python train.py --dataset="chords played on synthesised instruments" --activation="relu" --avg_pool_shortcut=false --beta1=0.9 --grad_clip=1.0 --ema_decay=0.995 --steps=17100 --epochs=31.5
Rows from block 13, named by matrix and row number. Rows with one number belong to one channel. Each number is 200 + 20 x the weight over its row's rms, rounded and kept within 0 to 999. All counts start at 0. After the name is the row's rms in percent of the matrix's.
# convs0: first 3x3 conv (model.blocks.13.convs.0.weight, 256x256x3x3), inputs 0-9, a 3x3 kernel for each
# convs1: second 3x3 conv (model.blocks.13.convs.1.weight, 256x256x3x3, transposed), outputs 0-9, a 3x3 kernel for each
convs0.22,102,178,172,169,180,172,177,184,171,192,188,194,189,201,194,174,197,217,226,188,178,194,203,215,223,193,185,194,201,216,211,213,216,197,218,226,233,202,190,183,213,229,208,208,197,195,187,218,199,213,213,200,176,180,189,211,202,199,234,202,201,196,187,181,193,182,180,220,229,220,182,199,191,191,209,215,191,187,208,219,228,229,211,218,215,181,170,176,217,212,222
convs1.22,107,210,203,185,205,187,170,190,187,184,221,211,186,202,203,203,180,171,187,213,215,209,181,182,171,208,210,192,192,191,181,206,194,175,224,228,207,226,219,219,216,220,211,178,204,215,175,171,164,194,181,175,201,195,195,192,199,201,212,207,211,242,241,245,138,161,159,178,200,203,192,194,184,205,204,204,199,197,189,251,229,202,182,200,193,215,220,222,220,221,211
convs0.23,099,215,213,203,230,230,232,190,200,196,181,194,192,198,211,219,206,201,230,237,218,207,215,228,222,225,249,252,182,194,189,215,217,218,229,222,205,206,204,212,217,225,228,240,241,243,223,214,207,201,211,209,196,190,182,180,194,182,188,191,186,203,194,185,187,203,187,226,223,221,244,243,232,208,199,192,197,190,186,226,234,232,194,178,173,194,197,174,215,197,190
convs1.23,104,210,202,200,237,244,232,218,215,205,234,231,225,198,208,208,221,210,211,178,173,188,185,197,193,180,175,175,190,192,201,193,198,202,201,182,204,186,185,179,184,202,194,238,235,227,175,176,179,209,215,214,215,218,214,184,178,179,189,186,182,188,186,186,178,158,171,172,170,193,128,134,132,189,183,205,180,189,198,209,195,200,196,185,187,168,178,181,174,177,188
convs0.24,099,205,202,194,207,209,194,234,221,210,190,157,145,221,209,208,181,215,219,192,201,197,242,226,194,203,186,161,233,223,219,193,209,234,198,221,241,184,184,195,199,174,161,262,215,192,188,199,217,195,194,208,196,210,211,204,207,224,192,174,178,229,236,234,240,220,228,194,188,204,185,207,221,176,183,178,189,194,220,200,175,177,261,264,255,237,198,205,200,193,202
convs1.24,111,175,177,185,182,178,176,184,200,200,174,177,191,181,194,212,178,201,216,174,189,207,212,191,190,165,178,185,208,206,201,234,230,213,195,215,204,188,201,217,222,197,188,175,185,203,187,198,204,175,175,195,155,158,171,196,200,203,175,178,179,224,217,207,201,217,211,165,188,202,209,210,208,226,201,178,200,203,227,197,212,235,186,172,173,201,197,203,205,186,188
convs0.25,100,228,204,155,189,177,159,196,213,211,230,227,235,218,207,200,224,207,166,266,234,188,200,197,175,152,199,217,174,183,181,184,173,199,252,212,194,232,211,190,186,161,173,202,222,229,195,197,180,218,237,210,173,171,170,196,198,197,196,192,178,253,216,199,179,178,204,203,195,212,291,228,176,227,193,168,225,224,202,212,223,215,170,172,185,192,183,201,237,199,183
convs1.25,103,225,237,235,187,196,193,186,207,223,159,169,187,172,174,170,215,217,217,185,185,191,168,202,232,210,233,254,152,194,229,162,183,211,174,183,209,185,202,208,213,181,189,189,232,252,180,163,168,222,216,216,199,201,205,221,240,246,187,196,193,146,176,193,188,225,230,149,174,192,147,163,163,202,223,194,230,227,199,182,199,202,190,216,227,174,179,193,159,190,201
convs0.26,099,212,206,213,189,175,158,198,192,204,210,185,182,183,180,190,232,240,222,201,208,215,162,163,159,196,205,203,209,193,171,197,203,186,219,233,236,188,201,201,202,214,212,217,231,206,212,206,210,174,194,217,138,145,154,198,198,191,221,227,215,207,207,210,201,192,184,205,203,206,203,196,213,198,217,227,173,212,247,182,210,218,188,189,213,186,187,198,217,231,231
convs1.26,092,208,207,214,205,198,192,188,189,191,205,186,180,173,149,162,203,198,198,229,230,232,193,183,178,187,195,194,219,213,189,220,197,182,193,171,181,196,187,175,201,180,177,233,221,212,208,208,204,167,153,172,181,178,204,189,176,194,186,206,203,229,226,216,220,212,185,210,196,180,206,190,178,214,203,201,218,230,209,195,213,205,188,187,169,191,192,179,215,220,214
convs0.27,099,183,201,211,167,180,196,196,200,192,199,216,206,209,233,196,250,261,238,182,201,175,190,230,216,197,204,191,188,195,161,242,238,166,215,213,148,223,229,192,172,203,221,187,182,174,215,216,195,201,206,178,214,228,213,194,204,200,205,187,181,191,192,199,168,171,156,224,242,209,175,166,165,186,196,162,250,238,199,200,215,181,184,181,175,233,235,191,194,205,197
convs1.27,098,176,176,176,177,171,186,237,243,237,189,200,210,198,221,201,181,178,188,191,171,176,199,186,178,216,217,218,206,222,243,191,215,224,197,214,217,192,187,188,162,151,160,173,217,254,203,214,207,194,208,200,196,214,214,202,199,201,216,226,223,224,227,248,188,159,163,214,233,244,217,248,251,201,177,168,208,204,180,206,196,163,195,188,194,209,227,226,195,215,224
convs0.28,100,216,208,206,172,186,179,199,224,236,180,187,180,175,185,182,225,217,218,164,189,186,194,212,205,196,231,213,187,197,184,200,206,198,166,182,187,216,191,162,195,211,227,166,176,198,220,225,216,173,176,180,190,197,206,173,188,173,207,209,190,174,178,173,191,187,184,252,251,215,177,204,190,210,194,183,187,174,148,231,233,193,166,162,161,209,201,192,214,223,222
convs1.28,097,179,190,184,184,179,181,213,216,193,210,209,206,222,226,204,183,206,217,188,201,206,197,195,201,200,201,188,193,193,192,191,178,188,187,184,198,195,203,206,208,210,212,198,216,222,192,187,166,216,217,209,209,201,201,241,245,241,213,206,223,248,229,243,233,241,248,183,183,208,163,159,170,191,173,199,185,180,177,202,200,181,179,188,201,187,199,203,189,198,187
convs0.29,100,205,201,191,202,198,198,224,226,225,225,221,222,234,228,241,187,201,211,178,192,189,211,206,210,236,227,219,232,220,191,198,203,211,199,203,207,175,160,148,185,195,195,211,216,218,234,223,220,193,199,214,184,193,189,166,165,153,193,190,190,214,215,208,199,186,166,201,211,194,237,244,246,197,207,199,198,190,191,192,204,210,241,230,232,211,211,196,205,212,213
convs1.29,102,218,210,180,191,213,202,179,184,176,213,206,201,198,218,202,234,231,220,172,159,145,168,151,144,195,198,203,240,230,227,228,231,234,206,199,201,193,193,184,204,199,217,204,192,185,186,185,177,214,201,198,206,208,206,156,161,175,198,179,193,205,209,203,180,175,181,174,164,182,182,178,188,213,213,202,170,171,173,176,192,180,177,170,187,182,186,206,184,200,210
convs0.30,100,194,203,220,198,210,209,194,191,191,203,217,227,198,207,206,246,225,211,203,211,195,227,226,223,198,205,195,247,248,248,259,242,222,243,229,201,202,191,175,170,191,190,196,199,209,219,231,223,213,205,201,187,186,173,209,189,181,178,174,173,221,232,219,187,195,176,226,223,226,209,214,208,186,200,193,209,184,141,201,205,172,176,195,188,231,221,211,210,218,212
convs1.30,096,182,166,169,184,179,184,195,221,219,162,166,185,185,198,195,209,219,214,216,223,220,186,188,195,183,199,190,188,220,227,185,219,225,206,232,216,159,167,179,180,180,174,174,202,195,209,214,215,165,176,178,169,197,202,202,221,219,197,195,196,174,184,185,204,208,192,204,182,191,171,186,190,236,198,186,214,183,164,208,216,191,195,203,210,199,214,209,171,176,177
convs0.31,099,157,159,165,215,211,206,172,166,188,171,191,202,215,226,241,221,222,224,177,181,182,229,222,224,219,213,220,233,236,242,195,210,211,229,241,230,186,174,183,233,234,233,217,206,206,207,207,197,194,195,185,195,206,208,212,218,205,167,164,158,230,216,207,175,164,164,227,223,226,228,235,235,189,179,179,196,207,175,207,191,162,228,213,203,166,194,184,189,182,180
convs1.31,107,173,161,158,230,230,241,237,232,238,220,222,216,182,197,214,171,153,167,192,191,187,209,211,198,182,165,153,187,193,193,196,197,201,192,215,201,159,162,161,208,209,207,211,213,219,175,158,156,184,168,168,213,213,206,206,190,189,215,201,201,185,181,190,181,171,168,204,204,200,170,177,184,186,187,198,166,171,189,245,246,233,206,201,192,203,193,197,171,183,176
convs0.32,099,233,223,196,177,187,181,218,227,211,220,203,211,169,174,192,198,211,215,198,205,196,193,198,180,208,222,213,195,197,191,197,186,187,202,220,221,229,207,210,196,197,198,235,227,218,216,221,234,158,167,185,202,210,200,187,199,183,216,227,211,211,202,200,201,190,189,249,230,202,203,206,202,222,235,230,200,190,191,216,209,211,190,186,182,214,220,213,234,209,211
convs1.32,096,168,188,195,195,200,193,202,188,206,208,208,227,204,217,216,194,200,220,197,200,202,221,215,215,198,200,206,170,153,163,189,193,187,188,179,190,217,222,199,225,229,225,183,195,208,212,211,209,164,180,193,198,194,195,217,220,200,192,193,189,214,213,220,207,192,205,184,186,186,206,205,196,186,184,187,196,201,209,217,220,210,191,194,214,155,159,178,190,191,196
convs0.33,100,207,206,221,183,194,197,210,213,214,208,218,217,164,188,196,196,199,194,184,190,201,173,189,185,172,208,191,177,205,196,183,202,194,212,215,208,194,197,202,143,142,170,193,214,195,183,182,174,170,185,171,199,199,197,195,196,171,187,195,195,206,206,220,207,203,179,221,227,206,207,203,213,197,204,193,183,200,146,227,234,206,244,233,229,190,194,186,204,206,196
convs1.33,101,191,187,175,205,201,182,214,191,179,192,206,198,197,188,180,191,191,180,198,187,197,227,222,217,236,227,208,171,183,184,196,201,203,170,174,181,216,212,213,204,200,191,233,217,234,206,217,218,196,199,188,167,172,171,200,210,216,226,230,221,194,197,206,228,239,246,217,230,228,212,192,187,193,189,218,201,189,207,215,211,204,205,212,212,197,207,211,226,223,211
convs0.34,102,222,219,216,216,206,201,196,196,193,212,217,219,174,190,201,217,235,228,198,207,193,183,188,184,213,211,186,151,168,178,181,204,214,223,235,220,192,203,204,195,203,190,183,190,189,214,218,222,219,209,223,222,212,204,179,188,183,197,204,212,195,193,192,195,201,185,195,215,211,209,192,179,189,183,174,175,195,156,199,214,173,162,153,168,200,205,200,236,252,242
convs1.34,102,163,165,189,203,207,207,217,204,208,149,153,164,204,208,215,185,196,210,176,163,180,210,211,223,207,207,198,195,206,206,201,200,205,197,220,215,162,138,139,186,188,159,215,243,248,181,197,171,201,208,199,197,186,195,234,238,230,180,176,183,187,194,217,229,235,236,202,208,200,214,187,202,172,175,190,198,181,189,210,206,218,234,231,215,183,197,185,196,194,194
convs0.35,098,202,209,218,222,227,209,202,216,200,210,229,214,195,225,217,179,162,150,213,225,215,231,210,227,207,215,191,187,216,180,169,191,161,183,187,192,212,226,211,201,204,196,204,222,186,194,189,180,225,243,213,206,222,209,224,208,183,214,192,183,183,135,161,224,243,218,152,163,181,202,188,216,240,215,203,227,226,194,181,220,173,215,213,211,141,167,198,210,225,253
convs1.35,108,222,214,193,197,202,200,234,226,209,152,163,188,219,214,219,236,225,216,239,243,216,184,215,217,214,215,212,189,191,195,217,201,207,221,217,199,223,230,229,189,178,166,200,198,206,217,226,232,211,216,199,222,215,206,157,174,171,188,196,184,212,214,219,163,165,170,185,200,195,222,230,225,203,197,202,172,202,207,208,225,221,175,183,181,167,166,167,200,201,201
convs0.36,100,240,234,208,225,221,216,236,244,229,208,206,197,183,182,179,223,210,210,201,214,220,235,231,226,205,215,212,224,222,217,187,204,208,168,176,195,216,221,219,201,192,180,225,248,238,212,211,198,223,216,213,216,220,219,196,194,198,223,219,229,176,193,190,203,212,202,198,198,196,172,175,178,208,218,202,179,184,186,217,223,229,183,191,200,183,180,168,210,198,183
convs1.36,099,158,162,179,224,221,193,190,199,194,197,186,196,205,203,217,211,216,211,165,185,190,201,210,213,176,179,167,179,185,185,188,175,191,163,148,150,191,187,198,190,170,182,206,205,201,208,202,207,224,222,214,192,191,185,219,223,215,193,199,194,195,202,203,209,213,221,218,215,209,217,227,235,171,166,176,170,187,210,201,209,221,228,219,223,185,195,198,186,178,197
convs0.37,100,204,209,213,197,188,205,185,186,202,224,205,204,205,207,193,187,220,228,197,210,212,237,241,245,224,215,195,189,191,188,243,229,220,227,205,203,183,173,155,207,186,191,205,196,172,194,198,174,221,204,226,215,215,227,179,178,180,203,216,219,171,178,200,180,208,192,225,242,229,200,192,199,201,219,182,208,207,164,238,230,203,208,219,199,219,226,208,199,204,198
convs1.37,102,183,178,165,190,193,195,198,203,209,166,172,165,195,209,197,193,208,222,194,195,205,148,146,143,183,183,188,183,202,193,192,222,227,185,201,197,192,204,199,163,176,178,223,222,228,205,209,210,203,216,208,243,248,239,173,169,176,176,161,161,204,177,184,174,190,190,180,176,180,218,221,206,198,181,183,189,201,194,197,197,190,191,183,184,169,179,196,187,168,181
convs0.38,099,224,201,205,191,213,225,202,184,165,190,165,173,236,218,187,215,218,192,213,201,174,192,185,183,210,191,195,230,194,203,195,184,178,209,189,184,200,180,163,206,210,201,227,237,199,174,174,212,214,209,198,202,194,210,250,221,192,194,179,169,222,213,189,271,233,170,200,190,192,193,185,182,207,198,208,229,216,192,216,171,139,253,232,195,219,206,180,222,219,203
convs1.38,128,199,204,208,177,194,206,216,232,238,185,198,207,180,190,199,204,194,185,194,205,195,164,194,231,187,215,219,188,205,201,192,224,227,156,209,223,195,181,202,200,191,187,172,197,214,205,210,205,184,218,205,183,198,205,176,214,232,166,225,234,218,225,230,180,193,191,143,198,226,177,224,249,196,214,201,182,197,231,179,204,218,182,185,190,179,212,229,186,202,209
convs0.39,103,192,200,216,216,225,225,199,203,203,183,205,204,182,190,201,206,199,188,201,209,216,189,189,178,219,236,227,195,186,194,212,219,223,187,195,195,185,185,202,211,226,237,203,181,179,228,226,225,159,151,149,160,170,167,193,177,187,210,215,212,201,184,191,235,238,227,221,215,220,188,182,178,202,193,206,199,155,149,193,197,203,161,164,163,230,229,228,202,199,188
convs1.39,101,193,173,189,227,228,223,205,212,206,190,194,202,222,210,203,199,194,176,217,213,210,198,182,183,218,209,212,185,179,177,195,183,196,206,205,202,218,177,142,200,196,174,209,199,185,199,198,182,182,169,158,198,193,195,219,207,216,224,227,224,191,187,193,198,204,194,174,177,187,186,193,202,205,193,212,221,210,189,226,222,227,207,207,213,182,197,197,167,168,181
convs0.40,098,175,189,198,220,211,206,231,235,234,210,216,196,161,216,207,211,241,220,195,189,214,227,213,190,212,219,160,207,234,199,185,229,190,167,189,171,172,197,211,189,206,200,209,198,170,192,198,193,205,202,186,195,197,172,202,192,193,211,207,186,202,174,187,168,198,193,217,232,231,194,204,202,168,196,229,206,194,185,241,225,148,184,207,207,187,214,232,194,216,219
convs1.40,102,160,171,193,194,197,203,224,209,192,194,200,197,217,226,219,152,196,202,190,225,224,191,185,182,213,218,207,210,197,216,208,207,211,213,235,226,133,162,203,185,214,233,191,206,234,227,241,217,208,216,199,156,174,162,152,169,163,166,176,180,182,195,194,187,203,203,200,208,214,196,206,202,182,182,221,224,210,196,238,221,188,198,182,162,190,178,180,188,193,171
convs0.41,099,200,192,181,215,207,203,142,157,168,157,170,174,197,217,209,216,230,229,204,209,209,198,219,192,162,186,182,193,203,186,191,181,179,188,208,197,231,225,203,254,247,208,189,188,192,219,210,194,195,204,200,211,207,207,174,205,231,178,187,205,178,165,168,166,176,181,208,207,203,218,216,197,207,216,178,226,208,173,245,262,240,166,189,192,203,198,195,195,200,182
convs1.41,103,175,181,175,196,227,241,209,212,223,225,216,213,200,214,206,155,152,156,184,185,189,194,213,218,188,194,209,177,196,195,200,205,192,189,190,162,222,220,221,171,199,230,198,230,224,189,203,207,216,210,209,237,227,232,216,200,188,204,193,188,194,183,190,190,204,201,210,219,212,184,177,184,163,181,188,186,181,172,184,166,200,220,224,218,229,210,196,207,192,170
convs0.42,100,217,185,182,243,224,204,201,215,214,175,164,178,186,168,177,188,203,188,210,213,182,193,211,185,217,225,201,161,205,199,171,199,209,195,193,205,216,204,190,194,181,170,257,265,241,165,175,194,184,211,187,211,216,206,205,175,170,198,178,173,186,178,179,199,207,205,216,210,202,205,202,198,225,212,208,180,193,199,218,223,191,150,175,201,179,180,204,203,194,200
convs1.42,098,220,202,191,205,207,194,183,159,153,182,178,178,175,189,216,184,186,176,197,191,176,184,187,187,148,146,166,193,197,201,184,212,214,202,196,203,191,219,231,170,190,183,164,175,176,203,212,202,209,205,212,168,172,162,189,201,220,125,151,152,186,184,194,191,216,228,145,154,152,192,190,199,181,176,167,202,210,200,216,217,200,204,196,202,154,172,178,174,169,151
convs0.43,100,164,169,191,193,188,170,193,199,154,206,180,205,194,184,221,160,170,232,190,192,237,171,197,218,216,221,173,211,207,225,196,199,237,172,198,209,168,188,216,185,207,222,205,183,161,203,211,230,160,209,221,176,194,204,193,215,220,186,197,203,187,198,201,196,194,184,158,171,192,148,178,191,175,210,229,172,224,246,181,200,234,209,215,208,206,191,184,181,193,214
convs1.43,116,197,185,188,218,201,174,242,236,221,218,199,174,209,196,170,216,194,169,190,194,167,215,206,175,214,215,183,232,215,195,224,204,182,222,225,190,202,183,156,205,210,179,233,228,198,234,233,209,241,233,204,224,212,200,207,212,200,219,214,218,230,230,224,215,207,155,209,191,156,211,195,178,179,180,178,168,165,171,178,174,164,208,205,165,192,174,142,213,202,162
convs0.44,100,178,189,172,208,206,203,202,202,205,171,169,160,173,191,182,186,202,184,204,220,208,200,213,194,219,242,235,220,245,225,218,234,225,179,191,182,200,192,188,219,211,201,205,217,207,216,238,212,221,211,190,216,223,201,226,214,187,216,208,199,188,189,184,187,192,194,212,223,223,171,161,167,203,198,210,212,216,217,218,233,209,149,170,191,152,179,189,192,195,198
convs1.44,092,167,185,169,226,224,208,216,212,200,189,191,205,212,219,206,166,171,166,182,184,174,202,200,199,182,189,185,179,179,187,179,178,180,196,183,188,174,190,198,195,195,196,190,204,223,204,209,206,195,197,196,211,205,196,186,193,203,182,186,186,190,204,197,186,209,211,214,223,219,213,224,212,165,191,197,171,172,185,235,204,184,180,190,187,160,178,182,173,171,179
convs0.45,100,167,201,213,141,143,148,217,202,188,211,243,251,207,223,237,176,194,225,172,217,208,180,210,192,207,207,177,208,223,209,187,222,221,191,207,228,195,207,219,168,166,168,201,185,150,204,209,212,207,217,212,164,204,210,202,183,148,186,201,166,227,222,200,166,165,123,175,195,189,203,209,192,203,215,201,187,211,189,181,204,210,166,180,183,191,209,217,184,193,206
convs1.45,089,194,189,173,176,162,191,217,190,197,191,186,188,210,208,208,222,223,218,209,204,188,191,190,200,195,209,222,199,202,192,216,216,205,206,207,193,197,197,173,200,163,158,189,202,220,215,225,209,226,218,210,206,195,215,198,205,215,200,216,214,181,188,226,204,194,214,196,197,216,200,200,203,179,177,194,179,138,157,198,156,157,198,195,185,207,221,198,216,229,193
convs0.46,100,196,206,198,225,222,213,243,237,251,203,200,187,213,198,184,189,188,181,197,187,190,238,247,235,207,204,193,218,208,207,216,205,206,176,176,177,207,211,197,222,198,194,244,220,190,223,221,201,212,193,190,208,211,232,180,163,175,208,199,192,271,253,236,197,178,190,248,240,224,210,202,207,227,199,160,210,192,156,248,215,173,190,188,212,156,176,190,159,159,171
convs1.46,101,200,193,200,192,208,205,167,182,174,179,177,190,191,194,201,151,172,192,205,208,226,173,190,182,187,203,206,179,193,204,215,224,223,208,228,229,194,203,212,148,188,215,172,182,197,183,186,193,162,174,189,160,168,165,234,233,226,218,203,219,202,193,181,203,234,232,203,199,200,191,187,195,171,169,155,194,202,207,187,198,190,219,227,229,208,221,221,201,193,186
convs0.47,100,212,228,225,199,198,188,224,226,200,178,196,200,223,198,192,178,197,201,191,208,214,222,213,190,228,243,200,207,218,201,191,177,177,201,195,185,178,183,191,175,180,187,210,199,201,182,188,186,191,181,177,218,219,213,157,152,155,194,196,192,202,192,202,189,208,192,225,224,224,209,211,212,217,215,194,222,197,181,230,214,143,168,172,179,223,233,231,172,176,181
convs1.47,100,243,238,237,174,178,173,194,193,191,219,215,212,207,206,211,208,218,215,233,253,255,204,210,217,212,189,184,202,196,192,207,215,213,223,233,222,202,217,219,202,201,213,222,193,192,198,193,200,211,213,201,177,187,189,210,203,202,197,198,187,217,208,206,232,236,231,190,199,199,185,179,175,193,213,237,192,217,227,176,198,192,220,215,197,201,196,201,190,186,197
convs0.48,101,202,203,190,209,212,205,237,234,227,226,218,218,160,167,177,190,195,215,220,212,219,171,190,183,223,234,247,185,197,190,176,194,181,190,180,190,214,213,208,197,189,173,230,240,240,231,226,226,168,175,174,171,189,183,208,202,204,217,209,200,176,192,185,184,189,173,238,235,233,208,211,202,188,213,198,198,196,173,212,214,208,147,174,179,225,232,225,206,200,203
convs1.48,093,199,207,200,188,185,185,225,214,199,168,166,195,190,219,231,202,215,210,202,207,195,212,210,219,235,242,231,180,189,175,197,196,221,192,184,210,208,209,205,241,240,235,199,213,214,199,198,199,186,189,199,185,196,186,161,158,153,206,203,199,177,168,181,198,211,203,219,197,198,184,197,177,176,197,204,169,203,221,194,195,186,204,207,202,200,196,202,175,178,192
convs0.49,101,197,204,207,203,191,179,217,209,192,243,234,200,194,161,139,200,177,171,218,218,206,191,197,217,219,222,209,190,181,157,220,207,177,187,201,202,203,211,185,167,158,166,228,234,205,217,202,199,217,199,190,181,197,193,185,191,182,182,189,180,221,240,240,212,219,202,225,213,194,212,224,225,210,181,147,239,211,166,220,199,178,181,178,173,188,212,216,182,216,228
convs1.49,098,199,217,240,207,224,219,170,171,177,193,198,195,190,198,205,207,222,223,177,193,221,184,200,240,164,180,203,224,211,204,194,217,206,198,206,226,220,220,234,200,215,218,210,200,197,210,206,204,217,223,237,231,234,227,217,223,224,185,202,215,178,189,187,211,214,223,194,212,218,177,181,172,189,181,195,158,187,223,158,169,204,196,207,206,170,169,180,167,162,169
convs0.50,102,199,203,209,190,191,176,185,202,187,201,221,230,202,197,200,150,136,149,201,223,223,199,215,193,210,228,235,175,204,194,204,214,203,183,209,194,202,210,201,153,157,149,219,224,207,211,216,212,201,202,192,178,183,197,223,208,186,194,191,182,218,208,188,206,195,172,226,232,199,189,183,152,212,231,221,200,198,192,203,205,198,198,202,192,206,194,178,196,193,170
convs1.50,092,193,192,174,229,231,224,184,192,188,209,208,226,199,215,206,227,226,238,221,223,204,197,213,200,215,234,226,173,196,200,221,217,215,200,186,189,184,201,208,254,209,190,202,200,209,209,230,219,184,189,202,201,197,211,189,189,212,202,205,213,181,197,216,208,212,226,226,205,228,181,183,189,184,200,192,163,174,197,188,201,206,226,220,230,201,203,214,225,208,225
convs0.51,100,235,239,241,229,232,216,222,241,261,157,207,216,181,183,203,232,215,200,186,202,202,194,212,217,197,224,249,177,180,183,209,216,212,205,210,209,173,199,202,195,178,178,202,211,227,190,185,198,181,159,142,193,185,203,219,224,226,195,194,192,187,177,170,215,216,190,225,209,194,212,186,190,181,189,177,194,212,210,212,219,221,228,207,195,207,222,205,185,190,190
convs1.51,093,211,195,197,202,198,196,220,202,181,218,221,214,212,208,211,221,201,186,207,194,184,200,191,177,215,196,195,204,215,237,193,206,223,192,189,197,199,213,209,207,206,197,238,248,247,210,216,208,161,166,157,170,164,179,166,171,186,206,209,216,204,222,241,180,180,195,163,166,194,148,159,168,179,200,212,220,219,203,229,229,203,190,197,193,182,194,218,170,192,229
convs0.52,101,187,173,185,246,242,249,213,230,247,200,190,189,189,189,167,181,188,191,257,211,197,211,232,229,194,218,230,191,216,213,163,161,152,200,154,126,221,196,190,208,214,210,199,218,214,201,202,206,212,205,188,205,189,176,201,195,208,217,213,198,205,176,171,210,185,195,204,184,181,200,174,168,171,172,199,193,196,189,221,222,197,173,174,170,228,224,225,221,206,200
convs1.52,103,205,188,178,201,195,175,203,179,180,155,163,176,188,190,190,230,204,209,219,218,199,209,209,174,171,169,171,197,201,188,227,231,232,236,223,204,214,220,188,177,202,198,182,194,210,187,168,174,165,155,143,162,169,181,200,207,220,189,198,208,141,146,154,227,223,215,194,181,176,181,170,175,192,201,169,216,227,193,237,234,208,188,191,208,180,196,184,189,201,201
convs0.53,100,185,191,193,187,203,192,207,207,205,196,186,175,205,191,203,218,188,192,189,204,218,179,193,190,217,233,213,185,208,180,226,228,230,214,227,223,179,188,176,189,186,176,265,274,269,190,195,179,222,228,217,176,173,160,214,214,213,180,203,188,201,200,195,235,235,207,185,186,170,252,258,241,200,196,162,186,212,186,152,162,136,225,207,201,199,202,190,210,219,216
convs1.53,103,215,228,227,213,220,200,191,196,196,197,211,201,177,182,184,199,203,201,171,185,180,192,196,198,196,210,209,181,189,189,194,203,202,176,160,160,199,220,222,200,206,208,193,184,183,186,188,183,201,208,206,186,199,197,237,232,231,231,223,237,231,233,229,195,190,201,197,186,198,220,226,230,185,170,160,182,195,199,175,168,163,203,205,212,207,202,200,210,202,195
convs0.54,101,203,215,200,180,176,185,215,215,200,206,195,189,176,185,183,216,220,227,181,194,205,163,197,190,231,242,266,183,187,196,203,209,227,145,160,196,205,218,217,195,198,202,187,175,171,197,198,217,152,168,160,183,187,193,194,192,205,220,216,211,197,207,205,185,182,189,223,239,243,156,176,186,204,205,208,200,203,211,230,243,257,172,153,152,225,213,195,184,202,191
convs1.54,097,181,185,169,160,169,150,217,215,199,197,190,168,212,217,220,179,179,172,194,195,189,181,175,170,218,203,216,201,192,205,178,176,161,172,172,166,197,197,202,161,161,151,222,237,233,206,208,213,177,186,185,211,200,208,209,192,181,199,208,196,204,209,227,173,198,183,201,218,206,191,192,191,163,188,209,196,202,216,222,211,215,204,219,207,199,201,202,228,223,218
convs0.55,101,187,218,208,196,211,210,238,223,219,222,233,230,186,198,183,187,199,203,208,214,200,165,178,150,225,220,186,192,209,191,207,222,201,180,187,176,214,218,185,185,187,191,180,194,159,220,223,212,181,175,148,195,193,181,209,213,202,214,220,194,209,221,219,230,220,184,221,230,194,207,201,173,215,214,189,225,202,142,211,193,151,173,184,178,216,218,196,207,216,188
convs1.55,090,161,164,158,199,202,224,218,224,226,192,193,198,209,227,224,204,225,213,230,229,224,197,213,218,240,252,223,158,175,197,143,160,177,195,208,212,183,189,186,179,189,198,189,194,207,223,235,227,188,193,178,196,205,201,213,222,226,199,205,205,186,210,207,199,213,204,175,197,205,172,211,217,211,219,211,212,231,202,190,210,173,201,215,220,194,225,214,202,208,200
convs0.56,098,220,215,200,215,231,202,219,244,217,234,227,221,201,198,181,194,195,186,229,205,181,238,237,211,198,231,185,168,163,181,155,160,186,195,188,201,176,163,171,180,177,180,212,195,182,191,187,168,191,189,183,186,192,189,195,198,205,217,220,202,214,204,189,213,210,211,204,207,201,183,182,195,224,227,187,241,239,148,236,219,167,209,214,218,200,198,204,171,160,164
convs1.56,097,230,215,203,236,225,215,205,208,211,160,201,194,197,208,224,216,210,215,244,241,238,229,240,244,165,177,184,155,191,195,192,191,179,187,199,185,203,208,213,204,206,214,205,216,221,176,190,195,179,188,192,150,166,156,212,215,215,211,217,228,225,230,230,211,212,225,203,202,220,167,167,172,205,230,203,188,212,215,182,229,242,203,206,219,165,170,184,178,182,181
convs0.57,100,201,222,202,190,191,197,245,225,214,203,200,203,197,202,215,201,210,208,204,199,173,200,214,205,217,210,215,194,180,187,208,186,185,211,203,219,205,193,188,209,203,197,211,190,187,225,211,209,174,194,211,163,179,214,194,183,167,215,195,175,202,180,177,223,192,145,249,199,184,222,176,181,208,170,140,216,191,165,217,205,192,229,216,188,265,214,167,227,194,184
convs1.57,099,158,154,146,169,195,209,190,223,232,188,194,211,182,210,205,208,205,199,193,189,162,212,208,184,189,235,235,217,226,207,200,191,212,192,189,197,203,204,194,198,207,212,187,208,217,212,198,193,204,226,212,207,226,233,228,238,227,211,225,236,225,232,235,218,209,213,183,192,222,179,204,230,196,177,152,173,205,187,183,194,179,187,197,202,185,211,220,172,208,225
convs0.58,100,165,146,149,190,183,177,231,237,233,212,209,202,243,245,232,166,200,195,172,170,181,197,192,191,198,201,219,195,195,192,172,206,198,169,192,187,186,180,175,175,152,142,214,211,196,187,188,181,213,214,222,192,201,195,176,180,191,205,209,227,191,187,164,208,203,198,193,201,197,197,199,195,199,187,195,189,174,193,200,193,209,208,217,209,172,167,175,220,218,221
convs1.58,106,230,233,201,195,196,197,191,208,215,209,204,175,200,189,176,210,216,210,216,208,188,207,210,200,193,206,200,226,216,203,213,191,197,205,188,184,213,209,212,227,223,196,249,239,219,227,222,223,226,231,226,207,204,218,188,183,193,214,209,217,196,190,175,209,203,185,211,233,219,203,198,206,193,184,189,138,151,161,186,189,227,209,207,210,207,211,216,211,203,209
convs0.59,100,173,191,166,197,189,176,235,227,216,169,165,166,220,214,214,165,192,189,219,220,218,203,209,228,217,215,196,186,202,190,226,208,197,215,223,212,202,193,186,215,214,206,252,255,250,201,204,205,215,213,236,200,187,185,205,228,204,194,196,171,171,174,168,207,223,220,179,189,176,221,237,230,208,241,220,216,225,247,202,217,211,212,226,219,151,157,151,188,200,195
convs1.59,093,207,214,214,201,203,204,201,185,201,210,202,194,184,189,183,200,207,214,180,180,184,192,189,189,171,171,170,182,188,166,221,210,217,228,239,238,162,175,186,204,219,212,211,196,161,204,199,179,224,222,194,231,241,213,218,207,211,193,216,200,180,186,211,201,219,213,184,183,186,173,180,171,185,179,199,178,198,198,172,188,200,186,194,193,177,150,162,191,174,163